A small multi-label audio tagger, trained from scratch.
Training: 18500 steps, batches of 64.
Data: trained on single notes of 20 synthesised instruments, 78125 training examples.
Rows from block 13, named by matrix and row number. Each number is 128 + 32 x the weight over its row's rms, rounded and kept within 0 to 255. All counts start at 0. After the name is the row's rms in percent of the matrix's.
# fc2: squeeze-excite expand (model.blocks.13.att.fc2.weight, 320x40), inputs 0-39
fc2.112 094 [116 123 105 112 124 146 143 173 113 125 125 134  93 110 121 144 170  56 144  94  30 133  77 132 164 181 117 119 177 135 148 162 105 123 156 175 103 166 146 108]
fc2.113 078 [149  91  91 138 130 167 120 124 147 153 151 127  70 147 118 104 197 165 142  64 163 161 125 130 110  88 146 107 116 142 100 160 180 155 122 132 141 141 217 155]
fc2.114 096 [131 118 104 111 142 132 135 104 174 142 145  89 149 129  69 145  82  98 129 101 158 194 197 128 123 115 117 139  96 140 158  42 178 153 116 126 174 122 166 127]
fc2.115 078 [126 132 181 110 142 154 146  85 186 113 116  99 140  86  89 122  76 195 165 151 183 123 155 100  91 153 140 187  71 131 129  76 151 108 129 136 131 108 132 138]
fc2.116 141 [141 135 170 162 131 190 126 145 169 150 196 153 128 154 164 123 184 166 139 167 157 182 183 124 141 156 145 163 163 120 142 146 154 152 162 167 161 148 155 155]
fc2.117 091 [ 93 114 128 156 143 139 125 122 145 148 122  70  99 185 141 125  99 120 126 113 141  65 132 160 132  95 148 127 168 113 102 188 141 146 150 191 209 138 187 160]
fc2.118 111 [108 122 142 118 126 117 143  59 176 116 116  91 142 123 134 120 159 130 136 159 142 195 144  99 101 107 117 133  99 132 130  59 207 134  75  97 138 120 153  55]
fc2.119 113 [126 124 111 154 142 121 126 142  76 140  95 125 105 152  69 142  61 125 132  55 114 142  96 134 165 153 132 103 114 136 124 194 108 165 203 149 125  91 178 148]
fc2.120 131 [105 123 117  90 129  93 121 143 133 107 105  95  92 158 118 127 120  93 118  90 151 123 133 121  74 123 124  62  55 129 129  92  96 144 140  32 102 111  90  79]
fc2.121 079 [184 138 124 132 153 106 142  79 174 125 155  97  80 105 171 130 124 178 136 183 160 199 173 113 171 104 149 137 142 126 128 103 126 154 123 125 190 176 153 109]
fc2.122 114 [116 136 205 134 115 200 124  78 131 126 127 113 104  58 132 125 133 173 137 114 183 160 156 117 156 199 109 124 125 118 122  96 156  81 142 128 139 123 176 158]
fc2.123 130 [120 137 204 171 136 161 119 166 166 139 160 145 164 162 153 115 176 174 134 175 178 147 138 139 165 146 155 163 159 121 110 148 145 159 165 160 157 160 177 167]
fc2.124 087 [111 137 132 141 133 119 118 125 161 136 125 111 132 136  87 145  31 144 111 128 148 123 114 135 134 106 113 146 138 110 140 140 157 147  68  63 196 132 137 231]
fc2.125 107 [114 130 155 111 133 152 110  95  86 136  79 135 136  86 103 124  24 129 131  90 116  44 115 121 172 159 104 112  88 138 130 157 119 108  99 122 134 136 175 162]
fc2.126 114 [147 136 123 119 119 103 125 118 110 136 141 109  51  60  89 128 149 165 112 132  81  96  64 119 131 166 122 126 173 123 105 133  83 167 106 155 142 144  65  66]
fc2.127 066 [133 107  59 167 117 133 104 181 159 122  99 115 118 142 168 126 144 146 112 179 143 101 144 143  54  96 110 142 157 161 108 110 168 185 137 173 168 118 172 168]
fc2.128 083 [134 100 130 121 122 168  99 122 108 143 112 150 158 130  89 150 152 129 138 145 154 189 136 110 138 111 137 121  73 130 116  83 171  83 134 108  88 151 250 102]
fc2.129 091 [130 130 129 132 153 129 118 138  79  98 153 142 113 153 103 121 177  93 129  27  60  86  50 131 155 128 150 107 123 136 129 190 129 145 151 130 103 122 161 127]
fc2.130 106 [114 137 150  71 120 149  95 104 140 139 114  39 133 128  66 135 168  56 140 154  90 165 149 125 107 180 126 138 129 133 138  85 135 113 105 137 103 128 148  62]
fc2.131 108 [129 119 142 115 117 123 125  97 102 121 100 130 121 133 132 110  89 152 130 159 177  83 151 114  93 135 134  92  73 143 130  19  33 147 115 132 107 132  92 119]
fc2.132 092 [122 126  98 117 118 118 128 122 125 131 139 112 137 101 179 141 148 151 118 101 159 131 143 121 182  46 121 174 120 137 134 111 162 111 101 108 103 211 219  84]
fc2.133 092 [121 141 137 128 131 169 114 169  91 162 112 177 116 130 137 124  68 121 146  36 171  72 128 116 164 137 124  75 100 108 141 138 109  88 151 142  77 103 110 175]
fc2.134 108 [116 118 121 146 153 190 117 102  49 119  89 124  72 142  91 110  88 136 133 107 103  86  44 117 156 148 142 102  79 137 117  93  95 147 138 166 103 145 147 112]
fc2.135 069 [128 124 182 164 115  82  85 129 117 125 106 174 175 135 107 142  86 151 166 155  91  77 129 126 114 142 110 166 110 110  88 196 154 180 137 144 143  78 143 181]
fc2.136 176 [124 132 107 142 146  71 123 100 125 114 106  84 106 146 132 124  94  92 128 122  63 143 112 111  58 137 133  96 101 132 132 148 154 142 114 121 119   3 117 156]
fc2.137 077 [132 146 206 120 119 182 151 150 125  93 159 112 187 128 122 115 158 137 126 137  96 179 118 117 156 200 152 134 165 154 118 173 153 161 121 122 162 147 190 167]
fc2.138 130 [127 137 145 168 135 133 139 161 134 132 174 140 186 151 165 132 171 185 129 159 154 175 160 132 181 138 134 148 148 144 136 156 153 148 157 174 149 185 209 161]
fc2.139 086 [113 147 135 168 132 140 105 143 140 143 116 124 143 162 156 174 173 117 117 160 163 123 185 153 167 194 115 152 161 166 142 113 162 187 205 166 154 139 168 153]
fc2.140 072 [157 136  92 187 111 151 118 187 105 145 129 169 116 150 148 135 139 145 124 211  85 154 150 108 174 107 149 104 115 138 108  80  93 139 106 147 110 213 109 120]
fc2.141 084 [124 123 149 159  86 155 123 146 116 108 126 168 192 108 157 125 155 123 136  95 179 164 117  98 165 147 107 185 141 124 124 148 168 103 137 133  91 198 172 203]
fc2.142 127 [122 132  96 114 146  56 147 145 130 132 120 135  95 105 129 111 168  88 110 120 148 145 135 120  56 119 124  68 120 145 119 138 136 128  98  97  78  17 129 100]
fc2.143 103 [134 113 115  95 114 164 118  73 126 140  87 136 103 159 143 128  50 185 149 104 208  78 147 144 123 106 132 126  63 117 103 112  95 147  78 113 137 110 101 140]
fc2.144 113 [124 108  93 134 134 115 103 146  42 158  91 155  94 136 165 135 129  26 132 124 137 106 153 135 137 140 124 116 174 127 138 172  49 134 123 111  87 118 152 131]
fc2.145 086 [142 134 142 115 132 125 109 122 186 107 207 161 154 136 125 152 172 136 131 175 163 186 110 124 135 126 144 135 159 104 117 179 165 181  89 131 196 142 171 166]
fc2.146 084 [161 106 155 177 144 168 125 190 124 133 167 120 107 152 119 137 208 153 136 140  95 176 107 127 146 132 122 134 147 109 155 174  94 149 146 168 212 165 137 156]
fc2.147 088 [139 124 140  74 149 161 130 151 108 148 203 124 134 130 100  97 162 143 143 168 171 135 145 126 222 104 127 157 175 152 135 154 149 115 112 134 151 183 190 139]
fc2.148 109 [150 124  79 130 127 135 128 170 141 113 194 201 168 103 142 120 140 221 128 151 150 130 114 125 178 155 141 184 157 125 131 125 130 109 150 145 142 186 135 167]
fc2.149 092 [114 139  57 149 133 150 113 128 144 119 147 164 185 119  95 119 153 140 130 159 132 109 118 145 109   0 132 103 157 125 144 121  99 156 123 128 163  99 127 154]
fc2.150 113 [148 137 103 172 153 160 120 113  90 137 103 142 102 130 113 113  66 199 100 139 131  82 135 115 130 122 129 117 134 113 144 140 102 159 117 172 120 130 159 250]
fc2.151 080 [ 90 124 178 105 126 161 155 130  81 130 125 152 120 182 103 111 120  77  99  90 138  25  79 109 144 118 129 134 111 120 137 156  94 127 172  83 129 120 179 137]
fc2.152 096 [135 146 130 110 131 127 145 107 163 154 126 100 153 141 117 101 121 161 139 123 142 182 157 132 128 165 150 140  33 123 139  56 181 153 168  40 100 136 129 119]
fc2.153 084 [157 110 156 167 134 112 124 149 166 108 158 142 141 158 156 151 177 177 146 151 169 157 119 100 112 182 136 146 183 126 126 193 150 192 159 156 177 166 140 165]
fc2.154 062 [158 127 139 129 182 111 132 148  29 118 111 108 166 147 161 132 120 184 126  67 114 124 124 129 171  95 129 178 121  90 142 164 116 168 126 127  78 146 176 111]
fc2.155 092 [141 136  83 155 135 138 119 158  77 109 154 157 194  64  99 101 189 158 122  97 117 117  85 119 128  80 130  78 177 116 140 143 201 135  98 130 127 147 134 130]
fc2.156 084 [137 132 125 145 123 191 159 116 126 126 105  92 116  70 125 110 148  52 123 121 184 167 135 142 146 156 100  87 123 117 105  68 137 138 106 132  71 163  96  59]
fc2.157 077 [101 141  67 140 115  72 115 132 120 139 101 160 182 161 153 158 127 163 120 142 167 110 184 122 106  16 108 158 132 123 111 128 105 168 158 119 140 116 154 143]
fc2.158 088 [108 105  55 125 104 128 126 160 147 143 121 131 131  78 151 108 180  92 141 113 108  78 109 153 126 122  88 150 122 128 125 104 156 197 139 103  50 141 153  58]
fc2.159 107 [165 116 111 123 138 139 129 169  60 128  98 173 158 122 122 135 129 122 139  92  83  57  87 113 197 159 137 132 196 135 118 140  89 125 116 143  61 161 118 138]
fc2.160 102 [113 157  98 108 109 109 153 135 135 157 162  99 191 142 125 144 139 185 123 116 169 186 205 117 117  38 106 149 107 145 128 130 173 139 140 123 152 136 168 154]
fc2.161 079 [130 137 104 169 114 162 114 185 125 135 141 149 125 172 141 149 168 126 141 138 147 122 138 105 159  42 145 222 164 124 145 145 137 129 147 184 119 148 190 145]
fc2.162 101 [132 120  53 161 139 115 107 164 105 126 125 122 147 144 161 123  98 125 143 119 135 104 166 142 137  61 170 125 111 129 143 113 195 219 163 122  80 148 166 160]
fc2.163 079 [125 127 125 172 147 195 119 130 116 123 123 184 166 124 193 119 142 137 146 139 208 172 105 114 168 136 142 124 143 156 139  69 175 118 130 126  88 193 149 122]
fc2.164 091 [155 123 141 100 143  26 104 158 153 115 151  67 133 150 127 161 125  99 119 159 146  64 126 132 109 133 138 143 160 148 161 146 100 147  95  44  99 125 143 114]
fc2.165 102 [127 138 119 172 119 145 123  89  83 131 119  88  98 125  98 119  62 154 136 107  74  92 117 104 112 112 127  18 113 132 136 116  91 156 108 189 157 109 150 124]
fc2.166 122 [138 133 139  55 127 138 118 110 130 122 158  69 107  65 113 149 120 151 129 117 137 108 139 142 195 163 129 177 131 145 121 129 170 132  56 105 156 138 210 146]
fc2.167 077 [142 135  66  94 151  84 145 159 149 132 141 164 208 162  95 139 126 147 156  97 117 106 139 117 138  63 135 130  98 129 119 191 166 170 128 122 133  93  80 177]
fc2.168 084 [160 117  93 169 115 167 136 170 131 114 136  76 162 173  76 118 122 166 118 103 109 107 136 121  62 106 160 103  67 136 126 126 111 220 155 130 132 128 152 157]
fc2.169 107 [120 127 140  72 135 151 104  85 133 148  77  78 138 111  41 143 168 129 131  96 137 193 133 124 110 161 127 125  74 129 146 149 160 160  81 101 124  91 170 102]
fc2.170 139 [110 152 150  70 123  82 124  99 132 126  68  84 109 125  95 134 127  94 120 106 124 143 104 143  97 170 112  90  64 140 143 109 106 139 132  73 120  99 123  31]
fc2.171 151 [118 126 151 117 126 187 120 123 131 134 131 153 126 115  93 132 153 219 125 119 194  89 133 144  55 136 126 119 129 125 121 134 104  87 109 124 161  37  98 160]
fc2.172 109 [125 148 129 109 139  79 141  83 191 118  91  73 160 153  85 134 119 144 130 135 169 222 161 127 117 131 128  98  72 127 137 139 141 168 143  99 118  65 121 115]
fc2.173 088 [127 138 138  96 152 129 135 128 193 122 140 106 187 176 156 153 147 129 120 180 124 166 202 123  69 161 130 138 119 132 140  98 160 107 162  69 144  89 143  75]
fc2.174 092 [149 111 136 136 147 128 106 143 109 124 153 106  66 155 189 156 134 160 134 138 114  96 131 134 195 126 130 171 206 147 119 152 138 174 134 180 192 175 108 158]
fc2.175 089 [113 108 105 166 124 128 141 130 134 157 113  67 140 184 121 128 187 115 158 170 125 180 147 132  68 129 141  89 119 117 160  61 146 200 157 131 105 134 118  75]
fc2.176 075 [144 124 122 106 123 129 108 165 130 175 186 127 154 131  61 141 157 124 142 117 119 110 125 110 135 152 106  99 137 137 120 177  67 163  53 104 178  90  52 130]
fc2.177 125 [139 137 159 148 145 135 132 183 132 126 163 135 143 189 162 121 157 169 129 136 146 146 147 114 177 162 128 171 183 134 118 175 143 170 165 175 194 165 188 146]
fc2.178 108 [120 137 129 142 122 103 137  71 120 137 112  57  95 169 131 148 128 111 125  99 120 121 139 137  54 179 122  85  73 132 124 115 175 181 123 123 120  64 190 118]
fc2.179 096 [137 113 135 129 130  56 120 126 110 130 141 109 132  88 154 128 164  94 128  89  68 117  97 134 176 131 138 137 185 127 127 156 156 119 144 137 111 190 208  55]
fc2.180 121 [152 136 169 158 136 182 147 146 135 139 147 142 111 190 166 143 157 165 145 187 141 142 140 141 150 146 125 183 173 127 146 153 149 154 163 184 184 183 170 155]
fc2.181 092 [119 107 111  99 140 125 125 149 158 159 142 140 206 120  85 111 141 139 127  68 213  52 128 159 117  93 118 126 101 130 129  78 184 135 108 132  87 118 142 125]
fc2.182 075 [131 149 111 153 132  76 154  94 112 134 125 113 107 152 125 117 107 108 139  99  37  29  79 102 140  76 139 116 125 117 154 152  82 131 144 151 159 115  86 140]
fc2.183 070 [139 171 144 132 134 148 106 168 128 108 145 141 131 173 108 138 142 192 155  95 182 178 168 140 156 160 109 206  67 109 134 125 168 138 162 137 158 155  97 169]
fc2.184 065 [157 141 155 125 115 157 143 196 105 168 152  72 128 146 172 148 155 129 120  96 119 115 122 112 210 115 112 160 122 138 136 211 132 177 148 159 112 173 161 134]
fc2.185 091 [137 132  52  89 133  36 130 102 124 104  89 121  86 153 122 152 133 116 122 105 136 146 148 111  95 125 153 136  62 139 131 120 161 165 111  42  99 120 115 127]
fc2.186 111 [134 131 106 151 118  36 141  99 132 154  90 129  99 161 147 151  96  88 127 113 141 139 148 125  56 110 139  60 152 128 152 130 121 186 159 120 126  54 114 145]
fc2.187 083 [122 113 112 152 109 154 140 230 117 132 180 145 157 113 135 134 183 143 123 134 167  83 128 134 124  50 127 159 182 144 121 106 134 128 165 137 160 185 150 141]
fc2.188 111 [118 113 106  44 118 132 127 143 160 130 179 124 172  80 133 147 171 116 120 152 181 158 193 133 162 128 106 150 196 136 156 101 139 105 105  92 155 162 155 106]
fc2.189 096 [113 101  89 122 151  97 132 251 127 145  94 158 136 162 149 115 132  97 136 142 112 115 138 125 121  71 123 185  91 131 117 123 120 147 125 141  52 154 120 151]
fc2.190 074 [106 140 220 145 150 171 148  84  99 150  76 144 148 103 119 135 117 153 140 142 168 139 111 129 170 150 125 110  61 142 145 110 122  48  89 152 115 167 133 139]
fc2.191 088 [155 137 146 148 141 153 125 147 132 155 205 157 113 121 136 117 199 144 108 166 149 145 136 144 177 145 145 148 195 128 125 173 146 169 134 165 175 166 169 187]
fc2.192 087 [150 141 144 140 133 145 127 107 138 125  66 130 133  80 116 105 164  63 130  53 105 122 134 117 142 174 120 120 143 149 115 107 156 149 109 185  49 155 146  61]
fc2.193 109 [142 131 151 186 129 113 133 175 115 121 156 106 134 147 188 131 115 165 129  97 114  90 142 128 186 118 139 179 180 115 128 148 152 126 141 216 153 188 160 168]
fc2.194 118 [118 120 182 168 141 153 110 148 151 151 181 133 161 153 169 145 183 120 134 156 132 164 132 131 176 155 153 147 182 126 102 158 155 149 165 174 164 181 191 155]
fc2.195 093 [122 109 152 130 127 139 147 154 121 117  96 123 111 174 151  96  71 174 107 148 126  70 173 117 155  82 122 158 155 127 118 117 124 142 120 234 183 150 105 168]
fc2.196 115 [116 114 104 158 139  63 140  77 105 108  73 128 139 151 131 141 129  34 137 129  35 162 189 127 127 135 129 120 113 119 145 102 131 151 162 139  90 132 137 121]
fc2.197 088 [122 129  99 133 134  81 135 186  78 125  53 143 108 149 146 136 139 164 165 163 168 116 117 135  67 117 139 127  71 120 106 141 103 134 202  94  70 129 125 145]
fc2.198 074 [107 126 107 148 165  69 152 101 109 115 103  76 144 191 185 126 140  79 130 115 165 142 123 123 164  95 134 106 131 147 133 154  46 129 168 116 106 176  79 120]
fc2.199 103 [131 128 176 144 142 134 129  98 151 117 122  89 229 169 105 132  37 115 139 164  74 168 135 122  86 150 126 125 103 132 120 117 133  70 132 102 119 117 152 116]
fc2.200 098 [ 91 135 157  90 111 106 142 126 210 127 203 138 137 112  84 127 173  83 121 153 104 187  97 129 118 113 107 102 158 133 144 106 144 107 104  56 146 104 159 115]
fc2.201 103 [122 138  99  65 134  87 125 185 163 133 159 124 132 135 141 122 181  67 114 137  89 151 137 129 115 147 132 121 162 130 136 118 157 129  78  97  90 108  96  25]
fc2.202 128 [130 135 150 188 123 108 127 180 109 157 166 125 154 169 182 133 169 139 149 127 142 124 170 137 159 153 118 202 145 130 115 171 178 157 162 185 152 167 174 130]
fc2.203 126 [136 121 132 186 148 147 129 146 132 122 166 123 125 183 202 118 145 155 146 149 142 144 138 122 173 134 127 187 188 123 122 171 140 163 160 156 173 192 183 150]
fc2.204 072 [120 129 175 168 141 176 131 129  88 100 124  80 126 177 161 145 135 129 127  62 145  84  58 111 160 134 153 179 151 129  94 153  99 159 132 145 100 164  68 119]
fc2.205 085 [149 109 139 112 129 103 155 188 151 127 157 117 149  75 134 145 175  61 108 163  77 116 143 154 125 146 134 101 220 101 122 141 164 127 131 138 139 150 164  65]
fc2.206 099 [133 128 186 149 138 183 139 163 117 156 139 135 156 189 180 111 157 130 121 156 162 163 114 134 179 134 139 180 152 142 142 151 128 153 155 172 169 192 182 158]
fc2.207 075 [136 149 118 162 110 159 131 173 101 118 152 154 172  93 136 144 147 128 130  81  21  59  72 115 145 173 131 143 110 135 122 141 126 127 114 163  78 153 107 130]
fc2.208 120 [132 121 122 176 149 169 143 104  38 113  72 147 109 158 171 155  62 104 142 105 118 123 111 130 145 133 150  96 114 117 137 133  76 136 179 185  91 151 159 141]
fc2.209 060 [156 141 140 169 121  58 148 148  88 157 192 168 116  90 168  90 113  62 129 158 108 134  97 112 145 173 129 102 186 152 159 158 105 154 153 133 151 115 143 160]
fc2.210 097 [114 112 173 119 128  99 135 104 154 136 124  57 190 144  72 112 162 107 115 211 128 180 183 130  96 142 114 111  99 125 112 101 131  89  93 124 139 100 172 114]
fc2.211 083 [146 139 192  62 135 119 143 127 163 141 171  78 115 105  45 153 149 149 126 113 107 125  90 143 146 169 140 101 145 154 133 149 109  94  55 119 110 114 118  77]
fc2.212 100 [111 132 109 166 124 225 148  94  50 126  89 159  58  86  82 135 105 160 147  88 124 104 107 123 131 130 132  82 115 139 127 117 149 119 124 146 101 121  99 154]
fc2.213 095 [125 118  46 126 109  65 138 145 135 142 169 117 133 138 155 128 167 128 111  55  82 114  95 127 128  38 118  97 152  96 120 137 145 170 102 148 135 151 151  98]
fc2.214 097 [122 113  90  98 143 129 108 158 136 109 131 161 129 104 111 127 123 122 145 123   0 148 142 127 156 152 137 124 131 116 106 104 114 136 122 145 109 150  77 119]
fc2.215 090 [117 102 149 172 109 140 152 111 126 123  83 127  85 129 101 126  78 175 153 108 130 165 163 110 113 127 115  90  48 101 112 145 159  96 105 165  94 101  81 204]
fc2.216 058 [112 111 182 202 136  94 153 126 148  94 132 105 173 160 110 119 128 116 151 165 181 108 151 136  97 134  99 112 150 135 132 155 177 132 164 178  91 147 172  53]
fc2.217 102 [127 123 114 103 125 148 132 172  51 148 102 207 155  84 135 117 100 131 116  95 101  86 164 122 196 139 134 175 104 125 141 121 121  81 119 126  98 174 178 145]
fc2.218 109 [135 130 140 147 145 133 135 203 159 135 183 162 159 156 174 114 200 164 150 124 133 154 166 110 151 122 137 160 154 153 115 153 175 156 140 160 170 149 184 175]
fc2.219 100 [101 132 135  64 126  97  96 116 172 114 110 112 184 145  91 104 124  59 108 140 100 190 179 118  94 142 120 130 107 113 135  80 163  93  95  87 132 109 131  71]
fc2.220 119 [117 101 114 182 128 186 113 130  58 107  54 172  78  79 146 119 103 166 132  99 183 111 108 151 119 117 122 119 103 130 149 103 100 100 112 177  97 131 124 158]
fc2.221 142 [117 157 127  62 130  58 114  81 164 141 134 111 158 141  86 127 140  97 131 167 119 157 152 130  66 136 132  85  92 130 120  89 138 141 117 100 137  64 109  57]
fc2.222 131 [148 110 130 160 132 171 111 176 130 134 153 141 132 149 176 122 144 158 139 107 165 127 203 118 172 115 129 144 150 120 139 164 203 203 159 159 146 182 164 142]
fc2.223 069 [155 122  77 135 156 133 135 142 120 112 161 150 161  88 128  73 136 174 124 158 177 142 179 132 135  34 136 102 136 130 107 179 163 182 104 116 167 128 153 156]
fc2.224 097 [146 118 162 178 120 178 118 150  86 152 110 120 153 149 131 119 106 180 110  96 105  98 119 117 132 108 135 198 133 128 125 192 143 151 135 223 138 165 175 155]
fc2.225 090 [128 157  96 156 139 100 134 139 133 152 146 101 190 203 142 119 135 128 125  99 187 115 157 108 123 107 155 125 130 134 121 140 147 235 141 109 125 102 180 181]
fc2.226 109 [145 108 125 133 120 125 116 104  86 136 126 104 106 121  88 137 119 111 114  38 103 108  70 135 169 167 135 118 130 130 142 127  53 172 116 151 132 183  45 127]
fc2.227 098 [106 110  82 109 134 162 133 146 119 119  93 160 167 157 165 130 144 165 140 118 215 139 205 111 140 120 126 140  72 138 155 122 156 110 149  98  55 134  84 136]
fc2.228 101 [129 113 132  98 122  64 139 126 108 129  75 109 147 172 159 120 127  36 129  89 123 173 135 144  85 143 122  97 134 121 134 156 121 147 159  92  65  71 146  83]
fc2.229 093 [129 124 121  98 132 116 127 101 113 136 135  54 120 106 110 109 121 118 127 162  91  84 109 132 111 145 135 100 138 127 149   0  67 174 120 109 146 112 151  93]
fc2.230 092 [138 163 119 120 109 116 112 158 117 128 110 124 172  91 117 111 141  92 114  28 118 107  70 131 161 173 135 135 152 143 131 167 153  78 118 109  37 129 140 100]
fc2.231 086 [119 114  81 120 123 168 119 143  97 154 125 173 103  91 143 119 106 172 140  78 164  93 141 105 122 108 104 114 148 120 113 171 181  96 106 111  72  40 156 175]
fc2.232 096 [ 86 143  66 110 118  48 151 132 111 133 148 139 135 168 119 111  98  47 113 152  76 102 145 135 128  97 112 101 153 110 135 154 181 131  80 111 133 165 114 177]
fc2.233 090 [121 123 135  90 116 135 127 132 156 127 164 174 114  33 141 126 145 114  80 106  96  97  72 135 141 124  98 152 129 140 120 107 172  73  86  51 105 141 158 104]
fc2.234 094 [148 108 124 113 114 121 132 165 104 135 107 165  47 133 138 126 135 115 147  78 171 142 162 120 132 138 111 100  40 111 108 125  90 102 143  60  64 113  88 137]
fc2.235 085 [120  97 159 169 113 158 134  98 127 132 116  91  72 130  36 114 115 141 126  86 152  63  93 121 123 154  88 102 116 143 126 102 159 142 100 132 153 157 191 175]
fc2.236 103 [117 157  74 128 124  71 121 175  78 128 122 122 150 139 129 119  96 126 145  93 103  81 121 109 134 120 135 136 153 105 121 221 145 215 102 124 116 131 182 161]
fc2.237 090 [137 153 129 126 126 103 148 179 111 108  84 119 139 176 188 118 110  58 120 124  68  72  66 116 121  92 120 130 176 114 143 167  85 148 111 163 124 122  83 111]
fc2.238 090 [115 154 150  72 119 124 111  93 148 156 137  82 130 134 141 128 137  72 126 149 107 109 130 115  62 106 116 143 146 148 140  79 168 140  89 119 122 105 126   9]
fc2.239 141 [117 143 132  99 125 126 132 123 134 122 138 104 144 132 103 121 155  61 122 130  93 144 108 117  55 135 116  79 159 124 134 140 102 106 101 119 137   0 105  96]
fc2.240 071 [109 126 144 150 132 138 112  74 114 116 137 115  96  97  54 127 104 136 133  78 120 123 122 121 109 146 136  91  87 159 138  93 108 242 104 173 162 114 171 128]
fc2.241 103 [109 134  62 148 139 105 111 163 138 135 158 162  68 136 112 116 131 112 140 163 132 115 155 115 106   0 115 126 125 140 112  98 122 140 129 115 156 130 121 144]
fc2.242 082 [127 117  82 167  97 173 127 145 143 139 108 188 108  86  49 157  97 147 123 167 113  86 168 151 135 135 122 186 117 139 148  77 151 128  87 183 155 116 126 152]
fc2.243 061 [198 135 178 135 152 145 117  86 122 149 102 116 159 164 177 135 111  97  91 113 159 118 144 140 159 150 163 163  71 143 164 114 124 132 190 133  72 159  72 110]
fc2.244 087 [137 119 152 195 119 183 120  84  91 114  65 112 159 129  95 109 157 122 148 158  87 174  92 141 167 163 116  92  95 114 118 123 165 158 134 185  81 162 146 112]
fc2.245 089 [183 108 119 180 133 156 132 116  92 114  69 166  86 157 167 137 161 122 118 104 149 178 138  79 152 182 137 119 118 131 116 109 175 163 164 124  57 153 165 117]
fc2.246 118 [118 108 133 115 135 119 125 106 153 131 143  82 192 155  72 124 172 122 117 130 127 226 141 134  62  99 125 108 101 126 115 145 145 146 150 125 131  50 164  90]
fc2.247 089 [120 144 120 124 113 116 136 145 106 131  48 101 119 211 176 155  53  99 131 154 105 124 136 108  68  93 153 144 105 121 124 118  76 140 151 113 128  65 123 124]
fc2.248 121 [137 114 113 115 113  91 116 170  90 120 132 150 133  66 159 127 136  54 118  67  54 173 129 132 178 128 125  90 173 121 133 162 120 111  81 121  84 153 154 120]
fc2.249 096 [117 105 148 213 121 135 132 104 157 148 139 122 184 131 124 130 132 137 115 232 105 160 142 112 141 135 111 152 119 155 138  44 143 107 157 173 162 147 132 139]
fc2.250 127 [139 139 119  59 109  59 132 135 154 122 123 130 150 169 126 119 162  68 126 137 142 176 151 136  82 103 119 100 150 118 125 147 119 150 125  55 122  61 137  59]
fc2.251 083 [151 149  86 108 142 141 159 124 115 130 124 141  76 128 149 108 195 118 150 117 209 218 161 134 110 129 136  87  78 133 119 105 138 195 108 113 103 114 123 108]
fc2.252 068 [ 89  94 144 155 152 140 157 149 159 146 191 202 102 132 106 135 117 165 168 175 165 199 163 143 175  82 122 172 113 100 138 116 113 142  99 138 138 110 112 105]
fc2.253 130 [154 130 134 161 122 188 109 183 126 128 139 179 158 168 175 141 121 169 115 171 142 115 141 128 121 117 138 193 146 131 139 165 128 158 191 199 152 163 122 174]
fc2.254 077 [107 122  88  85 170 121 101 133  62 153 141 127  88 109  96 144  98 158 137 139 182 111 137 136 179  75 121 158  68 124 136 187 104 149 104 102 109 166 158 176]
fc2.255 087 [138 112 157 169 139 177 128 154 156 155 138  79 142 138 157 118 145 178 138 158 202 157 172 113 142 139 123  97 177 123 137 110 129 171 193 153 186 155 168 159]
fc2.256 102 [137 124 104 143 144 143 125 136 120 123 113 129  49 106 143 123 194  79 121  48 132 104 126 111 177 100 141  93 188 133 135 143  95 100 161 127 124 204 155 116]
fc2.257 076 [129 126 191  78 125 139 130 126 136 113 142  91  86  53  85 113 131 150 111 159 124 113  98 112  94 175 133 154 146 128 121 117 114  85  75 153 164 176 151  53]
fc2.258 089 [118 152  85 166 131 140 144 117  69 135 114 155 149 147 200 132 132 116 114 125 104  70 117 103 162  39 129 134  84 128 137  88 150 141 136 123  72 190 137 114]
fc2.259 104 [137 126 124 154 128 139 119  79 107 160  66 131 106 150 155 129  80 179 119 108 183 104 147 115 134 135 125 118  61 125 138 145 140 217 168 137  58 143 127 162]
fc2.260 091 [128 144 151 183 148 163 119 124 122 151 137 109 121 152 143 150 141 125 126 113 145  79 201 117 153 126 120 145 226 127 137 100 171 132 127 212 154 142 153 179]
fc2.261 108 [138 146 127 130 152  72 114  83  97 125  74 136  65 155 128 130  89  46 145 130 144 100 115 125 128 175 171 112 107 113 136 105 100  90 103 134  64 157 104  80]
fc2.262 106 [147 116 183 185 141 179 139 153 155 136 130 162 155 188 152 134 164 152 148 152 183 178 173 135 135 153 139 158 136 141 130 116 169 130 172 186 179 146 153 154]
fc2.263 092 [144 113 163 127 125  90 132 107 158 128 106  69 119 191  92 110  56  75  94 170  76 171 128 119 111 160 124 119 122 126 128 154 145 158  81  67 132 125 104 167]
fc2.264 074 [106 101 161 156 142 130 142 119 136  89 126 117 128 145 134 102 145  74  99 127 146 131 128 131  93  59 138  26  72 115 104  92 115  73 167  77 110 119 147 100]
fc2.265 116 [139 133 170 196 123 173 129 133 132 154 147 149 154 170 176 115 145 155 129 138 166 135 170 123 160 169 123 176 156 127 124 153 154 147 161 176 157 195 190 167]
fc2.266 087 [136 152 132 120 130  75 135 104 117 158 107  88 210 128 101 118 118 120 127 133  44 125 174 108 146 122 134 147 103 138 117 157 146 110 188 125 121  97 191  59]
fc2.267 089 [114 142 129 110 145 153 103 108 104 132 163  93 147 105 152 140 229 136 154 119 158 180 149 144 143 152 139 138 185 130 126 140 185 134 116 105 121 166 208  84]
fc2.268 112 [119 123  88 147 125 131 124 121  97 133 155 130  88 108 169 137 108 146 148 112 133  76 146 152 204  28 134 106 129 133 136 125 116 105 149 126 117 220 104 170]
fc2.269 104 [133 125 137  70 126 132 147 128 150 132 134  97 118  93  93 137 197  88 145  81 131 179 140 136 145 137 129 148 135 122 142 133 174  97 107  49 115 115 186  47]
fc2.270 098 [119 144 105 135 109 186 105  86  67 125 110 111 113  94  94 139 128 245 114 145 130 141 130 134 124 103 131 111  81 116 143  89 104 141 100 162 184 156 126 160]
fc2.271 102 [116 119 192 190  98 202 152 141 115 131 140 133 121 166 167 120 157 181 127 184 167 117 119 134 142 135 128 138 148 115 156 165 122 149 149 208 138 155 166 160]
fc2.272 074 [ 72 111 139 170 136 187  88 130 135 136 171 123 132  94  76 138 206 151 114 116 139 173 127 137 149 111 111 162 109 137 137 139 129 106 114 189 207 144 137 170]